Weights of a small audio captioner.
Model: 19.2M parameters, encoder activation gelu_tanh, decoder width 320, decoder layers 8, decoder norm layernorm, decoder activation swiglu.
Training: soap at rate 0.0027, 8600 steps, batches of 256.
Data: trained on synthetic speech, music and everyday sounds put through simulated rooms and audio effects, 39062 training examples.
Rows from block 6 of the audio encoder of a small audio captioner, named by matrix and row number. Rows with one number belong to one neuron. Each number is 500 + 40 x the weight over its row's rms, rounded and kept within 0 to 999. All counts start at 0. Numbers have three digits each.
After each neuron's rows are labels from the 100 clips, of 14848, where the neuron reaches its highest value: "top examples" is what is common among them; "loudest" is the band of the loudest frequency at the time of the peak. Only what is clearly more common there than usual is listed. The data: synthetic speech, music and everyday sounds put through simulated rooms and audio effects.
# fc1: first MLP up (encoder.blocks.6.ff1.fc1.weight, 384x192), inputs 96-191
# fc2: first MLP down (encoder.blocks.6.ff1.fc2.weight, 192x384, transposed), outputs 96-191

fc1.299:499478520421476508512517451511523575523520478491523418475450517529491566495496461499472522491549444558562549510439423580533437516439448524465472488508565539549468533492557430440522505571510540410444472418524466494451522511508532510505544508579504466459552493481500500506561518527501540472
fc2.299:419500476530623514495495543472458508512459513483570538527544542467429466552534490431475466594508545462566480507543534578556522505530461496469513533600505524504556457537547496472468481555531473481447521503575504542510538369520531508444514465499455524457515500486532495471542543519532495534
top examples: speech; distance: near
loudest: 4000 to 8000 Hz

fc1.164:471442489519506521523558496403524586476512490475538453515464519521488489520568550545515458554457452496471523504541489504480458552502468516547485534511545579528459509508487468553518548442482505448500436472558541526424453523548467485484493464478531521539446472520467527536561460499459566455
fc2.164:530511526534446506538513482429444401541483508569512510586530475526466511489552464479555515480535418538476528469473482437506488485558486495530474490520428463426430434467534573555542561514464502537431545488507529451534455562495500535525533509534576553514497420453444527471495543512480501486
top examples: speech
loudest: 250 to 500 Hz

fc1.90:496515443472484492539516551469444475508540460465543436518510528463523546441465486503554530483473469506438488559468510489501461492462450517456523553525499405501422563523457419468483525557453517522447487509498453514598519448520459466504456457503502501486461464425494564495519578521578411433
fc2.90:475461519484580477508528511524500513524511513511494455489454501493515520520546444527535555548576484464439515437496541512488548469474390448550541523557557541489440523492483497515479559539566520536427526483512540538534536454517493511435536511505509413503465466531475500497550511484467497465
top examples: number of effects: 0
loudest: 4000 to 8000 Hz

fc1.153:507546494545537460520447503537510508470554446535584444522505530510526541531473425507575471513513523507512501515468482577498471512533430473497452556569500523462506516584520513532531442497481551534476496480533504474537451520517517466514544443524482505489441519502457532519488512491499494437
fc2.153:414510487537487474592461546508472537457620458531510540536521480506503529473472471507533458550472553523468512533549481522581506427590549472511527468566447513522540496483479458494574542460482526537510414487490489487525495532483474528448546576476503478527520496439491505465533466462484518477
top examples: dropouts; bit reduction; number of effects: 3 or more
loudest: 500 to 1000 Hz

fc1.93:491491376521586505515518457396548412493470468561488452488526523524511539541463500487604435506572489529513453530551521496517516507492479468478503519600507583636486474486544500544448536497519497477540475544453449537482527510499490517431497506496520580478481463485481465483542413481514493428
fc2.93:544499534503548516496584485490497511515531554485523488512461448451505522519483532458518490429478507582487502492446512536478439503484480504531485459467516500364453522498503521532490534526484445474560482514576443444499497478464464546476477554550510480455443477505550502493492598478586523449
top examples: dropouts; number of effects: 3 or more
loudest: 250 to 500 Hz

fc1.91:562438509509469553513540418437489428559467515534518603474465409530561473529577555493550504493496522543519543491557514545441582535502535506533493501547523475460463487531546534473440476458487547476448549482504454535466558489535460486522541536494446453506499530515403472514474578489459497476
fc2.91:487453539498504498505523487433503487481588511544471463496521466526503491462493455394587492482545542510503503513609563452504555453495516447484485542463561479486472533582505486497511420522506527442522484550452485538516432510487528456523524527540453494526493492514487498456567503490481469525
top examples: dropouts; bit reduction
loudest: 250 to 500 Hz

fc1.254:568528480518555560526541548542470474558512593528501477452562492514524451475543452499523529492475529496530501503491487514490459521554519474515441458447510504503531464526526490523523525530500492502561486505520526474526577585415539510554465488481475427559536496435422520545521511488527459468
fc2.254:590513468494593463471493500484421437407469519541495549498541529434545470506584477483520482489511528542431515498528509478465546521483525497534502518499542529516456509450486508444524471537429473499516513454559475504495524463496552453483495477564452557503456452524489486492453503504496499509
top examples: speech; telephone band
loudest: 2000 to 4000 Hz

fc1.152:432540570526558541472502517533484524495516554515517560476433481574436428541490564427479495504485489464477459448532545508498460466488490498523405507495454505507512491465543431426502508527551448487506465637509425541464547444516557470434458512525483466551478469451501484578409525443466580450
fc2.152:532543525449511461498520490477553535496429502569460499488516453504571540476562535569504472516570526480473571491443522539454494483512561464496560526496522491486466494492507498497530502493562500489434451453514519578454582521526480468444485532463472599536541416558481495509455468523537516536
top examples: speech; ring modulation
loudest: 250 to 500 Hz

fc1.271:497500512519514493494515620512540514487456432504487488474434443529520458519487438499455472533537525487455605513494452596515598494535507433497479496498468512535471529521505498454499547481467555543447495496517503475520578474489545551473488508514512536532497532483449568488504403480475522513
fc2.271:584479491497461514490492479492445503526531496480534457493461518451522491574501468584496489530442514466521455505515516426463475521477505478459469510563502505460486474553471430479505463562484476508550492515449535592484502470477481529509451531402491390509514462451503484524475455500470502553
top examples: ring modulation; speech
loudest: 500 to 1000 Hz

fc1.298:507554450484476520523491524439546548492459455457621491478500498469492440501518456491465555495522498479501463572508543484518499471486543455519505511523480504440415557488555489609498488559490506426507547457536487577460445471475549562521531562491492455552521499503549507524505579582514467515
fc2.298:523539473451532419472494471432554480548485472480556469521495478503541521482446512535476584440506547505515516538495499512511525411578553438496454529559514500512518459482407519539484480389426515506507483536495494492497583565518505468506552522498523436476569516451461580533501503519522534548
top examples: dropouts
loudest: 500 to 1000 Hz